A small image classifier, trained from scratch: 195000 training examples.
Rows from block 5 of a small image classifier, named by matrix and row number. Rows with one number belong to one neuron. Each number is 128 + 24 x the weight over its row's rms, rounded and kept within 0 to 255. All counts start at 0.
Before each neuron's rows are labels from the 100 images, of 14848, where the neuron reaches its highest value: "strongest on" is what is common among them. Only what is clearly more common there than usual is listed. The data: seven-segment displays showing three digits. In brackets: how many of the 100.
# fc1: MLP up (model.blocks.5.mlp.fc1.weight, 512x128), inputs 0-63
# fc2: MLP down (model.blocks.5.mlp.fc2.weight, 128x512, transposed), outputs 0-63

strongest on: the digit 0 (57); white glow (37); third digit: 0 (26)
fc1.313 [116 145 143 159 134 109 129 151 163 122 183 115  59 152  95 103 117 115 140 133 146 142  81 128 111 129 153 117 119 126 123 137 111 103 112 124 166 102 107 133 136 120  92 134 103 147 128 106 124 120 133 167 106  81 148 172  91 126  75 128 150 143 135 154]
fc2.313 [100 131 156 127 111 122 116 139  91 135 104 144 156 114 145 132 141 141 113 138  97  82 136 114 140 140 158 143 200  81 171 150  98 123 132  96 136 136 119  80 141 119 168 135 142 105 158 146 149 153  93 151 175 168  73 134 123 127 168 143 145 148  99  78]

strongest on: white glow (37)
fc1.297 [ 91 145 148 117 113 153 143 119 175 117 124 113 155 163 134  93  93 150 135 119 167  98  83  79 129 131 149 103 123 180 139  71 123 113 106 130 136 129 130  94 155  80 105 139 109 133  95 137 137 111 119 137 128 123 118 166  58 117 144 102 129 127 141 102]
fc2.297 [154 101 117 123 134 126  94 134 124  98 125 128 131  78 134 177  77  99 129 104 126 164 139 156 152 154 102 104 128  50  85 130 115 131  88 102 139 108 137 149 102 132 171 116 113 148 137 134  95  82 148 103 153 107 134 101 162 151 107 138 116 152 114 116]

strongest on: white glow (40); second digit: 8 (33)
fc1.87 [ 78  99 137 141  96 171 143 125  99 139 126 119 158 156 144 116  77 133 136 159 124  84 205 124 140 130 158 163 154 133 120 111 151 107 156 167 131 130 106 127 119 113  96 152 145 143 142 120 171 106  96 104 133 158 109 126 123 158 126 115 123 154 115  97]
fc2.87 [159 150 115 118 131  89 163 126  92 142 136 117 102 131 115 124 171  88 116 127 126 107 108 111 136 116 124 119 148 146 127 105  81 126 156  82 154 121  95 124 171 149 144 145 101 128 161 154 160 144 123 109 161  93 145 120 116 103 124 147 133 141 155 131]

strongest on: amber glow (37)
fc1.187 [137 162 105  91 129  97 184 158 106 111  95 191 137 136 133 101 138 152 145 122 158 142 109  91 143 167 143 104 188 121 146 107 144 134 146 131 119 142  91 140 146 162 139 122 124 101 122 133 169 133 169 103 115 104 115 162 107 108 128 147 180 163  96 100]
fc2.187 [114  82 138 103 155 110  80 161  63 142 153 121 117 138 174 145 138 147 122 102 107 156 114 137 162  99 125 140 130 173 137 120 119  88 111 118 124 155 140 126 114 114 151 114 127 149 122 102 130 113 107 107 131  84 175 104 143 147 135 106  98 132 153 148]

strongest on: the digit 1 (68); dark on pale (58); first digit: 1 (29); third digit: 1 (26)
fc1.154 [133 141 127  89 124 152 117 126 138  88 117 156 128 108 146 175 102 113 110 157 151 118 175 104  81 115 169 100 152  96 124 127 164 133 127 192 141  95 112 126 100 125 128 153 162 108 109 106  81 131 198 139 129 139 118 118 142  82 125 119 137 111 131 114]
fc2.154 [157 132 136 137 144 123 114 120  90 107 131 163 124  81 136 130 126 131  98 140  87 161 122 109 129 156 110 166 135 123 153 149 154 105 101 137 129 149 101 122 124 140 108 178 127 115  55 151 129 120 105 161 127 103 112 161  95 156 116 143 156  94 126 139]

strongest on: the digit 6 (60); second digit: 6 (37); amber glow (36)
fc1.86 [180 143 126 111 111 155  70 125 156  61 142 153 124 134 131 141 129 145  99 106 137 162 123 151 157 133 102 101 139 137 130 119 140 140 133 127 129 153 138  91 138 131  96  48 116 120 135 103 157 132  90 107 125 151  91 131 117 134 151 127 141 129  89 146]
fc2.86 [125 121 146 131 124 130 124 140 146 101 114 169 138 113 152 157 134 163 107 139 143 127 145 114 116 123 150 172 133 151 168 115 133 103 148 125 137  86 136 142 136 121 146 142 113 132 144  98 180  84 176 156 110 153 140  91 147 147 124  99 113 143 165 130]

strongest on: the digit 9 (66); amber glow (45); first digit: 9 (44)
fc1.331 [121 160 132 133  92 129 182 160 151 130 103 165  96 143 103 126 145 116 140 168 143 115 152 120 115 127 169  93 125  97 125  88 139 150 127 120 140 150 182 141 142 159  95 135 128 181 140 147 130 153 131 204 114  83 154 135 143 139 174 111 132 153 109  75]
fc2.331 [151 127 127 122 135 102 118 118 120 113 132 139 141 154 127 138 140 138 155 122 119 103 167 154 135  75  89 126 110 114 160 136 124 122  92 116 120 104  71 115 133  88 148 173 127 150  89 110 120 100 157 116 116 121 128 131 156 114 128 107 104 123 127 114]

strongest on: the digit 0 (76); first digit: 0 (50)
fc1.428 [119 197 167 192 102 158 158  86 136 129 117 102 153 109 139  97 100  87 175 165 129 127 118 176 115 111 116 120 130 123 133 113 116 104 133  98 123 115 105 122  98 114 150 104 134 135 112 155 125 184 144 182 102 118 121 111  99 120 116 167 151 129 120 165]
fc2.428 [135 139 160 127 114 126 147 157 127  95 152 139 140 170 141  96 148 151 143 110 143 142 147 111 136 133 164 120 148 164 162 150 135 142 128 135 101 119 169 135 169 128 107 152 165 126 147 118 110 100 115 194  91 138  70 130 144 132  83 119 138 172 121 133]

strongest on: the digit 1 (57); dark on pale (51); third digit: 1 (27)
fc1.322 [153 121 118  99  82 156 121 137 163  78 110 139 142  83 132 161 123 175 105 117 147 110 130 139 116  82 131 146 135 105 110 165 157 156 145  92 132 102 131  90  89 136 147 125 152 100 129 141 133 115 145 111  89 118  87  90  92 108 129  78 171 161 162 149]
fc2.322 [140 146 142  89 130  82 123 120 112  95 122 107  80  99 167 129 145 113 129 162 133 115 124 136 145 143 165  88  92 132 165 163 119  94 132 137 128 157  89 153 109 179 142 164 163 137  90 139 133 110 149 137 162 140 135 134 121 144 132 168 104 118 136 103]

strongest on: the digit 2 (85); second digit: 2 (39); first digit: 2 (32); third digit: 2 (29)
fc1.111 [125 154 173 117 132 111 131 137  87 151 117 179 108 117  97 173 125 144 141 150 134 118 150 144 183 152 131 166 152 112 121 116  84 181 105  99 148 116  96 174 135 174 111  60  88 133 124 136 144 121 146 154 142 137 104 125 149  92 123 131 138 134 132 143]
fc2.111 [124 162 122 118 146 170  83  72 131 151 129 126 146 111 159 165 128 145 128 129 142 135 142 111 153 149 106 139 105 146 136 147 167 147 158 126 111 172 156  96 136 189 127 119 141 104  91 142 153 125  81 114 122 141 113  79 136 101  87 103 121  89  88 126]

strongest on: the digit 0 (100); first digit: 0 (43); dark on pale (39); second digit: 0 (39)
fc1.9 [120 181 148 137 174 146 157 148 138 121 108  99 159  98 131 156 126 122 135 161 182 139 116 151 116 123 143 122 105 117 131 151 146 116 135 149  74 101 156  90  98 116 139 125 120 132 135 147  96 113 121 118 140 100 118  97 101 146 122 139 136 140 134 111]
fc2.9 [ 99 146 143 133 102 150 136  95 159 176 132 151 145 160  95 113  89 100 150  83 118 131 139 147 120 115  99 136 146 117 112 130 118 157 131 121 119 113  84 157 115 158 127 116 101 116 141 129 177 144 157 146 108 128 130 145 130  95 141 117  88 130 105  99]

strongest on: the digit 9 (67); white glow (38); dark on pale (35); third digit: 9 (34)
fc1.95 [104 111 150 112 106 164 154 140 125 124 131 149 123 128 114 129 149 115  92 132  99 129 105 128 135  87 134 155 129 124 123 117 169 102 140 148 104 119 135 132 148 109 134 100  96 124 132 178 121 105 118 149  52 146 138 120  96 146 117 109 121 111 125 144]
fc2.95 [116 145 176  93 108 138 108 136  88 155 163 149 153 118 140 120 123 128 114 102 113 117 135 168 145 144 103 165 136 101 164 121 124 159 103 137 142 152 125 159 125 176 111 115 130 128 132 104 124 115 114 106 137 123 117 124 118 139 168 117 112 108 114 122]

strongest on: the digit 6 (64); the digit 5 (55); second digit: 6 (38); second digit: 5 (27)
fc1.75 [ 93 173 138 185 128 129  98 154 156 124 128 124  67 156 155 102 171  97 139 117 147 120 101 130 121 126 108 132 121 123 140 182 145 146 162 131 126 160 160 128 115 180 170 104 152 151 189 149 137 123 153 102 155 128 135 128  93 152 124 120 111 164 119 125]
fc2.75 [183 118 113  68 123 131 128  98  98 127 184  68 166 133  78  98 130  98 117 130  93 150 144 149 106 118  95 148 130 179  81  99 139  89 113  94 126 122 121 150 161  82 125  94 119 136 134 162 109 128  96 109 126 109  73 132  94 123 133 129 125  85 140 126]

strongest on: the digit 8 (93); dark on pale (82); second digit: 8 (51); third digit: 8 (34)
fc1.399 [127  86 112 151 108 142 114  92 101 141 115 123 153 114 116 157 150  97 136 177 112 160 121  80 125 151 111 120 120 108 146 162 141 107 129 131 122 124 109 121 102 101 124 105  99  84 138 105 119  99 151 151 132 161 149 134 141 132 163 125 107 126 132 138]
fc2.399 [168 112 100 122 117 123 131 110 140 137 110 120  89 131 145 123  92 121 143 156 113 133 124 146 155 113 178 126 131 133 133 117 146 109 150 153 158 137 116 129 105 141 130 139 148 102 130 100 112 135 116  80 155 126 140  81 139  77 120 127 134 127 124 162]

strongest on: amber glow (37); first digit: 6 (30)
fc1.415 [106 131 156 116 147 104 154 120 156 186 116 176 121 103 119 152 108  95  77 152 111 154 142 133  63 146 123 173 127 100 105 145 144 106 138 131  69 142 122 125  99 152 135 142 163 164 156 119  90 148 109 113 129 130 141 145 149 125  88 124 105 138 130 116]
fc2.415 [116 107 125 147 117 127 145 111  85 120 153 106 158 107 103  92 123 171 176  99 143 119 142 156 160 172  65  79 139 157 109  91 108 110 112 149 163  84 117 144 154 139 132 119 106 152 155 163 129 145 151 178 144  93 118 109 115 152 159 110 148 126 159 102]

strongest on: the digit 2 (91); first digit: 2 (64); third digit: 2 (26)
fc1.478 [125 125  97 106 123 114 147 139 105 120 100 175 147 167 146 113 132 110  76 159 112 136 174 181 147  95 168 112 146 147 110  85 153 137 107 176 128  79 115 153 116 146 142  80 146 139 107 105 121 138 127  84 110 132 131 143 154  89 112 137 128 169 116 124]
fc2.478 [ 87 122 151 125 180 113 107 165  83 133 150 110 100 119 108 154 102 126 162 124 107 136 121  91 176 105 125 113  97  97 136 132 120 137 103  95 137 115 128 152 116  71 131 140 129 119 134 112  76 140 140 137 149 111  96 167 125 114 115 131 108 153 146 135]

strongest on: the digit 9 (59); second digit: 9 (32)
fc1.68 [103 125 108 163 176 119 147 125 103 132 118 133 160 152  93 146 166 116 145 113 161 117 124 131 126 154 181 156 157 144 167 143 143 124 127 121  92 144 130  94 127 129 164 120 175 140  89 147  99 133 160 134 147 126 153 109 132  89 132 124 105 126 172 142]
fc2.68 [132 153 145 169 134 104 125 135 130 118  71 161 168 109 137 109 158 122 102 110 130 153 156 140 111 124 127 156 137 130 133  96 113 173 169 134  96 123 132 127 159  99  84 119 129 140 150  93 156 118 169 102 129 153 122  69 137 121 128  88 121  87  85 117]

strongest on: the digit 0 (76); dark on pale (61); third digit: 0 (37); first digit: 0 (36)
fc1.21 [108 173 110 140 163 122 133 160 178 169 117 103 137  87  97 160 137 155 127 109 147 151  76 102 177 116 163 160 144 131 135 135 142 155 150 139 114 124 179  83  99  95 132 144 110 162 158 106  87 158  98 150 116 128 111 132 123 122 133 137 122  72 113 110]
fc2.21 [117 107 177 161 105 129 120 113 114 117 115 134 153 160 133 131  89 117 194 176 138 106 133  92 107 117 106 100 113 127 120  61 125 110  96 145  76 162  96 138 142 180 150 120 123 113  91 163 137 128 120 128 147  90 151 182 100 156 143 132 147 144 152 137]

strongest on: the digit 1 (73); first digit: 1 (63); dark on pale (52)
fc1.195 [166 128 128 153 102 138 134 137 137 135 159 128 144 124 135 111 115  96 101 118 194 106 135 125  90 128 109 153 112 100 138 144 155 135 133 104 116 109  84 100 135 148 109 141  98 152 114 111 103 118 155 152 125 133 140 166 133  64 199 123 140 156 150 130]
fc2.195 [112  88 146  73 100  44 109 130 129 108 130 107 105 132 114 111 139 143 120  89 125 137 134 173 185 134 143 138  92 126  99 160 120  99  93 162 127 133 107 116 158  99 129 125 139 111 116 156 131 157  67 120 149 112 109 133 126 153 148 130 147  91 146 142]

strongest on: dark on pale (98)
fc1.465 [131 114 117 161 120  79 140 129 118 185 124 138 139 116 154 137 132 130 121 125 111 123 117 125 159 165 138 171  93  99 109 116 124 143 156  82 115 153 150 155 118 113 114 122 143 153 125 129  93 159 107 162  99  90 132 132 142 132 155 139 148 103 153 164]
fc2.465 [134 127 155  89 162 124 146 123  82 118 162 115 110 142 112 112 120 130 167 124 115 149 118 131 148 122 144 147 125 135 143 115 145 172 115 149 146 120  82 169 138 156 134 125 191 144 129 136 120 120  83  85 123 164 123 140 131  82 112 120 152 107 133  86]

strongest on: the digit 9 (64); dark on pale (53); second digit: 9 (41); first digit: 9 (29)
fc1.230 [123 113 160 165 123 118 121  98 114 144 154 155 172 137 133 105 151 139 135 154 155 120 131 151 154 145 141 124 159  71 136 143 133 133 170 159  98 136 127 101 141  91  87 133 141 140 142  87 141  98 103 126 118 135 124 129 139  91 113 106 123  98 142 116]
fc2.230 [121 113 147 123 144 125 119 118 116 118 112 122 113 126 141 167 133 152 167 164 108 154 170  96 125  99 126 161 157 179 112 122  93 119 123 116 130 121 137 189 120 167 136 113 126  69 131 152 104  85 166 104 102 145  97 154 125 134 112 152 122 119 102 124]

strongest on: the digit 8 (59); dark on pale (46); second digit: 8 (29)
fc1.258 [154 167 142 134 100 110  94  77 124 143 124 109 109 152 138 120 102 108 161 137 103  90 125  81 174 123 125 104 118 101 200 135 136 130 143 113 131 124 102 133 148 119 118 141 150 125 131 124 132 132 169 157 146 143 150  64 106 132 101 159 144 129  67 111]
fc2.258 [122 139 134 178 147 116 115 170 112 129 149 165 163 140  75 143 114 128 139 165 126 164  72 133 115 144 150 163 142 112 111 168  90 158 138 163 124 161 171  84 126 149 125 159 152 105 135 124 127 132  70 164 111 116 108 123 135 135 197 141 121  93 135 146]

strongest on: the digit 1 (97); second digit: 1 (50); third digit: 1 (41)
fc1.76 [190 102 133 159  81 124 116 106 167 133  94 122 116 105  98 150 114 139 133 142 130 179 115 113 108 121 146  85 121 127  92 129 148 131 161 151 124 127 137 142 122 175 135 143 180 104 165 107 117 104 160  89 110 148 155 168 151 124 171 128 143  96 114  88]
fc2.76 [ 96 161 169  87 115 116 104 137 133 144 116 192  98 106 145 143 132  94 135 133 140 123 132  87 151 119 177 109 124 135 182 140 115 127  81 101 120 119  90 111 124 134 111 133 106  90  99 174 146 139  97 123 137  95 101 117 125  89 104 129 123 129 141 141]

strongest on: white glow (43); amber glow (36)
fc1.44 [113 104 127  94  79  95 105 146  89  77 130 122 160 166 113 160 121 141 141 119 139 118 157 132 141 113  79 120 103 113 142 117 103 128 109  96 173 109  89 108 130  89 176  99  62  94 143 148 148 141 130  67 142 149 139 124 161 158 162 118 112 156 135 168]
fc2.44 [128 129 149 118 162  86 152 139 148  86 125  98 110 108 143  98 141 112  92 122  91 133 113 143  83 127 167 117 179 109 148 122 149  94 102 142  81 124 150 129 146 122  99 117 145 176  93 106 184 127 139 162 124 123 122 111 123  89 136 119 124 110 111 120]

strongest on: the digit 2 (90); third digit: 2 (43); first digit: 2 (39)
fc1.243 [116 144 131 117 102 146  94  95 142  71  86 164 103 151 169 140 159 120  85 155 108  58 137 154 124 115 127  98 131 125 125  84 154 157 109 164 123 120 140 119  96 110 140 115  98 141  87 131 127 162 102 118  91 126  93 133 129 143 154 172 154 142 117 101]
fc2.243 [133  97 121 126 137  83 147 138 153 136  89 136 139 126 135 122 128 147 104  92 161 165 123 129 107 170 135 110 151 150  95 139 107  90 127 158 143 115 143 106 169 113 107 152 159 118 185 102 115 155 135 144 108 121 116 137 162 182  91 134  91 117 108 129]

strongest on: red glow (44); third digit: 4 (26)
fc1.127 [ 82 122 144 155  84 148 138 133 146 134 139 138 131 138 137 139 118 157  91 171 167 157 169 149  97 134 137 136 165 135 161 129 131 169 104 115 146 135 166 114 145 130 155  77 118 109 161 115 110 143 149  92 145 117 177 142 143 134 117 138 135  96 127 130]
fc2.127 [146 121 127  92 160 152  99 168  93 105 145  97 117 176 135 142 123 121 177 147 100 113 113 124 129 125 109 125  96 152 127 110 128 101 144 138 128 163 135 138 138 143 120 121 114 141 130 137 139 113 127 144  94  85 107  77 102 134 133 113 165 154 183 120]

strongest on: the digit 8 (59); first digit: 8 (42)
fc1.511 [142 104 128 131 106 110 116  96 139 139 144 136 127 125 168 193 121 136  93 172 154 107  82 126 110 161 102 159 151 141 139 142 137  87 138 101 151  82 136 144 106 100 142 126 178 120 117 108 116 126 105 153 109 159 140  93 108 181  84 149  91 110 123  97]
fc2.511 [126 165 132 128 136 115 152 150 106 102 138 105 124 108  66 103  92 107 164 118  73 163 134 158 120  96  60 119 117 126 147 129 124 152 123 139 183 150 148 125 113 133 116 110 104 117 121 113 116 140 164 110 169 134 101 129  92 107 105 122 128 142 143 135]

strongest on: red glow (36); first digit: 2 (25)
fc1.289 [136  99 123 167 134  97 127 132  95 117 114  93 101 178  85 111 111 135 110 136 149 133 126 139 179 135 104 106 137 108 145 128 187 112 109 123 146 138 121 143 107 125 118 164 126  71 124  91 118 146  88 122 115 156 164 149 102 132 152 177 135 141 108 130]
fc2.289 [145 172 122 109 129 134 139  93 120 115 107 145 123 115 141 181 169 137 114 142 155 156  89  82 137 160 139 146 103 156 111 128  74 151 131 169 109 157  99 107 123 147 137 108 137 128 163 152 138 117 146 165 148  79 116 120 144 141 121 137  60 137 126  83]

strongest on: red glow (42)
fc1.271 [132 134 144 143 122 163 161 147 131 119 124 147  97 100 150 118 135 126 166 153 128 108 128 126 112 162 119 151 105 125 172 150 101 130 115  91 132 154  86 111 102 149 114 126  93  81 142 170 129 110 107 127  93  98 127 152  78 168  88 139 179 113 129 153]
fc2.271 [155 108 130 114 154 188 178  96 103 122 142 106 168 142 139 113 125 138 101 133  95 141 104 102 107 108 133 114 167 106 101 126 161 119 108 159 135 122 139 156 106  96 123  97 104 211 137  83 111 140 125 119 167 156 120 123 173 124 129 145 103 175 123 134]

strongest on: white glow (51); first digit: 0 (28)
fc1.379 [128 133 130 176 101 151 145 135 143 105 132 129 159 130 158 123  83 160 140 119 108 103 144 136 154 168 102 139 120 132 145 126 125 103 130 144 105 132  94 143 145  98 132 110 177 144 180 105 106 164 137 145 138 161 120 103 122 143  88 160 144 131 144 113]
fc2.379 [147 182 128 140 156 136 145 138 144 127  98 149 147 114  98 113 159  78 108 170 131 166 119 129 134 114 144 146 161 155 173  92 160 126 129 130 132 126 148 166 122  92 151 105 103 121 111  94 134 104 114 135  91 119 111 168 139 105 163 113 113 122 145 121]

strongest on: the digit 2 (73); second digit: 2 (59); dark on pale (44); second digit: 3 (28)
fc1.17 [138 101 161  92  94 145 147 108 177 124 124 149 119 116 115 162 116 130 133 113  98 111 115 128 131  97 125 142 132 129  80 101  98 121 147 117 100 121 116 148 145 110 133 140 128 153 148 131  93 139  96 167 120 135 105 173 138 124  92  66 107 114 131 150]
fc2.17 [118 117 125 119 137 121 131 133  89 105  86 126 114 156 109 140 137 122 150 153 114 130 151 123 126 113 195 151  84  88 141 175 147 156 145  88 175 133 155 114 127 115 132 111 129  80 119 112 147  99 146 102 166 140 118  83 134 145 145 157 179 134  98 123]

strongest on: the digit 0 (92); first digit: 0 (53); dark on pale (52); second digit: 0 (33)
fc1.397 [135 113 147 152 112 142 121 132 112 135 129 140 166 186 135 108 106 119 164 157 209 114 140 125 110 143 128  97 141 145 137 153 135 152 152 118 100 110  96 119 170 118 164 145 132 146 131  75 132 167 124 154 192 124 120  97 138 140 131 127 132 162 104 108]
fc2.397 [120 159 149 124 109 121  90  95 133 131  94 128 102  81 142 101 118 147 134  95 122 109 130 111 168 111 108 188  99 122 146 104 135 123 122 135 112 118 119 109 134 113 136 135 101  96 116 151 132 111 141 101  59 175 138 124 104 103 147 101 170  86 140 143]

strongest on: amber glow (100)
fc1.335 [124 117 107 145 113 156 145 119 124 105 111 133 141 143  74 116 138 157 119 114 103  93 105 126 132 150 148 158 135  89 105 124 145  57  85 160 152 156 131 163 115 116 151 122 123 150 127  98 184 148 125 116 149  95  90 121 101 140 123  86 143 147  85 153]
fc2.335 [128 121 136 132 138  89 104 107 134 150 125 129 143 121 146 139 112 120 135 121 182 140 170 115  86  81 109 111 114 160 158 119 107 184 170  68 148 127 144 118 142 134 117 151 161 131 138 173 102 133 123 161  87 150 173 144 165 103 148 155 107 109 152 144]

strongest on: the digit 1 (63)
fc1.246 [110 149 125 129 126 125 116 146 150 140 112 139 175  98 164 105  90 151 169 103 105 153 156  89 121  91 142 128 128 135  86 147 117 148 114 142 172 118 137 104 119 145 128 141 137 118 134 142 192 118  98 139  98  97 107 109 138 143 174 128 129  85  81 144]
fc2.246 [133 124 129  99  77 133 143 154 142 113 139 168  64 127 132 187 129 122  82 155 154 151  94  83 137 137 131 129 159 140 183 128 116 119 105  82 116 134 126 148 122 108 161 121 117 140 119 135 105 157 151 142 124 126 121 147 113 115  95 139 117 153  94 118]

strongest on: amber glow (42); first digit: 3 (40)
fc1.8 [127 113 155  43 128 110 145 162 159 138 100 139 151 132 101 109 156  94 120 118 126 141 128 125 140 138 106 152 128 117 132 114  75 166 160 172 144 114 138 127 137 115 113 160 157 154 141  98 136 131 155 137 122  75 122 154 141 103 122 117 133 111 166  91]
fc2.8 [151 155 122 153 131 102 126  96  92 121 125 109 143 141 120 150 124 161  65 115 160 146 133 148 130 111 121 141 145 156 122 109 155 143 157  88 127 129 114 132 131 159 138 129  68 138 106 146 134 109 130 106 127 124 119 128 101 143 141 127 108 189 129  95]

strongest on: the digit 1 (77); first digit: 1 (38); amber glow (37); second digit: 1 (29)
fc1.356 [121 156 149 120 101 110 114  82 138  94  49 150 145  82 143 101 107 146 111 119  99 119 108 114 125 122 150  61 152 139 117 149 132 113 138  89 156 148 116 151 134 163 164 165 131 121 112 162 155 107  86 113 108 132 145 151 131 154 122 180 140  90  94 135]
fc2.356 [152 126 100 193 104 124 125 154 119 150 186  97 119 138 131 173 122  98 141 131 147 172 103 162 138 141 121 145 127 104 125 139 137 143 120 153 115 127 126 153 139 134  81 108 142 130 126 127  80 122 149 176 134 125 108 114 151 109 119 138 120 154 123 133]

strongest on: amber glow (84)
fc1.129 [119 116  74 140 141 150 123  91 116 127 111 135 152 150 108 144 117 176 150 115 156  95 101 148 130 146  96 142 148  95 142 108 182 104  91  95 131 108 136 132 125 142 169 104 141 157 124 134 164 116 123 151 124 133 126 151 114  84 133 101 160  91 128 156]
fc2.129 [134  99  79 136 108 148 108  96 122  99 111  73 161 142  79 100 112 140 140 109 106  87 115 126 136 155 138  99 155  93 100 120 136 100 112 143 151 134 159 130 117 153 151  92 151 108  95 100 159 100 134 100 103 140 142 150 114 142 151  96 148 102  85 131]

strongest on: the digit 8 (67); dark on pale (61); second digit: 8 (41)
fc1.238 [130 149 112 159 111  87 137 114 163 117 154 120 116 131 147 144 112 153 129 131 142 113 125  59 130 111 125 102 121 138 165 143 171 110 103 135 180 132 121 156  85 170 105 149 114 106 124 139  92 130 133 117  87 153 137 151 120 100 131 119 114 129  83 103]
fc2.238 [111 109 122 143 157 164 150 110 107 135 132 145 140 133 140 112 170  84 124 132  96 127 116 123 100 150  84 151 155 151 120 102  76 118 153 111 114 134 147 106 119 106 113 123 169 121 116  74 146 121 114 160 143 126 127  88 134 132 157 135 164 170 102 166]

strongest on: the digit 2 (96); first digit: 2 (85); dark on pale (76)
fc1.219 [156 105 115  99 140 102 132 124 113 112 139 127 120  90 145 148  85 127 124  79 136 138 159 143 126 117 137 138  50 134  83 120 127 121 139 160 159 124 116 123 113 135 116 108 139 159 139  77 119 133 122 173 144 112  88 100 110  86 113 152 118 167 100 144]
fc2.219 [152 160 143 131 132 116 143 123 124 147 123 156  99  91 126 121 175 119 156 111 130  93 126 156 119 136  80 145 142 139  91 142 108 146 111  91 114 156  97  91 144 113 121 129 135 131 148 162  82 210 164 137 141 139 159 109 137 113 127 120 129  83 134  88]

strongest on: white glow (42); second digit: 1 (25)
fc1.55 [116 125 172 125 155 123 127 112  80 105 109 115 136  90 128 164 113 158 109 156 139 141 110 128 113 105 182  99 162 141  88 144 151 118  91 126 146 148 121 139 164  94  79 135 175 185 143 133 150  96 113 162 129 104 137 184 139 123 128 114 160 134 133  91]
fc2.55 [103 187 144 130 145 133 134 122  96 111 111 124 153 120  80  80 116 118 149 100 123 153 165 139 173 130 106  89 111 154 124 119 111 136 126 103 127 106 174 111  96 117 175 189 120 120 141 150 165 156 136 130 126 151 100 112 135 105 164 128 146 123 184 134]

strongest on: the digit 0 (76); third digit: 0 (33); second digit: 0 (30); first digit: 0 (27)
fc1.253 [141 140 126  97 149 151 115 157 168 119 150 139 137 180 155 134  82 147 130 145 139 110 135 136 154 142  94 102 129 138 112 121 112 114 119 110 184 150 132  52 131 132 121 138 133 120 133 112 118 143 147 107  96 147 170 114 116 177 146 133 151 147 132 125]
fc2.253 [ 97 140 138 154  86 114 123  96 137 123  76 124 102 147 140 139 130  85 155 163 129  92 130 173 148 113 117 159 131 113 107 118 139 164 159 153  40 133 139 168 146 121 119 102 146 138 109 121 143 106 119 111 140 147 112 152 170 128 133 143 160 118  79 135]

strongest on: dark on pale (76)
fc1.197 [147 142 126  99 123 147 118 167 111 139 117 118 151 138 114 131 149 107 157 128 132 145 140 168  89 123 154 116 149 121 125  87 159 111 113 132 135 170 134 133 114 147 133 101 105 112 123 137 130 114 137  96 118 126 139 110 144  75 102 155 134 134 159 117]
fc2.197 [117 142 136 138  74 102 115 157 127  78 147  97 118 103 107 143 116 167 165 169 117 129 117  97 183 161 147 134 147  99 117 140 110 168 163 126 114 147 102 122 151 149 131 131 123  77 158 148 114 121 121 112 170 149  86 135 133 168 137 100 157 158  95 140]

strongest on: the digit 9 (77); dark on pale (71); first digit: 9 (40); third digit: 9 (28)
fc1.226 [133 134 145 140 136 114 139 143 109 138  92 124 112 143 132 107 184 146 110 150 148 146 107 124 162 133  73  99 140 138 191  98 146 145 125 101 117 147 117 112 141 147 170 170 160 162 164 167 142 111 138 143 130  92 107 176 108 124 126 148 117 161 168  86]
fc2.226 [130 128 130 112 121 148 149 117 145 110 109 128 105 112 110 119 122 150 119 125 136 119 129 156 139 120 141 112 144 119  95 140  88 150  94  99 131 112 148 115  84 137 121 123 118 104 120 118 109 135 149  75 111  72 149 140 105 157 138 168 116 124  90  67]

strongest on: amber glow (36)
fc1.268 [124 113 110 128 181  59 185 163 111 170 116  98 113 132 145 135 123 127 123 138 151 150 140 104  88 177 152 136 137 118 131 144 131 100 105 179 104 192 136 129 117 144 127 179 155 127 142 113 139  95 143 130 160 123 122 149 125 130 110 118 127 109 104 135]
fc2.268 [138  94 107 116  79 168 147 128 169  84 129 147 104 151 127 102 162 114 131 137 108 112 139 117 134 101 148  93 109 145  96 148 135 133 117  96 160  73 103 143 175 125 176 119 141 144 112 142 162 105 119 119 148 129 101 128 104 156 105 134 144 122 143 147]

strongest on: red glow (39)
fc1.439 [172 131 182 160 137 129 121  79 128 124 105 105 128 142 128 148 100 145 106 139 102 148  96 129 134 174 121  91 104 146 122 119 149  89  93 170 123 170 167 121 165 137 131 149 148 129 125 141 130 127 155 105  92 139 155 171  83 104 112 141 125  91 171 162]
fc2.439 [ 98 140 115  87 126 136 103 173 126 153 123 144 152  90 110  70 119 166 109 111 118 157 121 138 122 129 129 125 142  96 111 140 126 145 105 101 122 121 113 121  85 121 156 141 161 150 113 142 164 189 101 107 134 108 125 119 129 151 134 166 131 136 133 150]

strongest on: amber glow (48)
fc1.148 [150 101 130 124  88 132  90 139 128 148 165 113 146 120  68 162  92 114 113 101 146 130  95 131 115 135 108 114 122 135 119 121 142 129 149 128 104 124 129  84 129 140  89 152  93 152 136 110  96 162 122 138 139 134 111 124  84 130 168 135 110 111 121  88]
fc2.148 [107 149 189 117 171 120 146 134 119 123 111 155 107 111 146 102 124 152 181 131 111 140 161 111 140 124 123 149  99  76 113 123  99 132 135  96 141 161 124 178 111  86 151 106 142 116 132 154 162 127 176 139  99 116 131 164 129 137 114 116 134 125 138 182]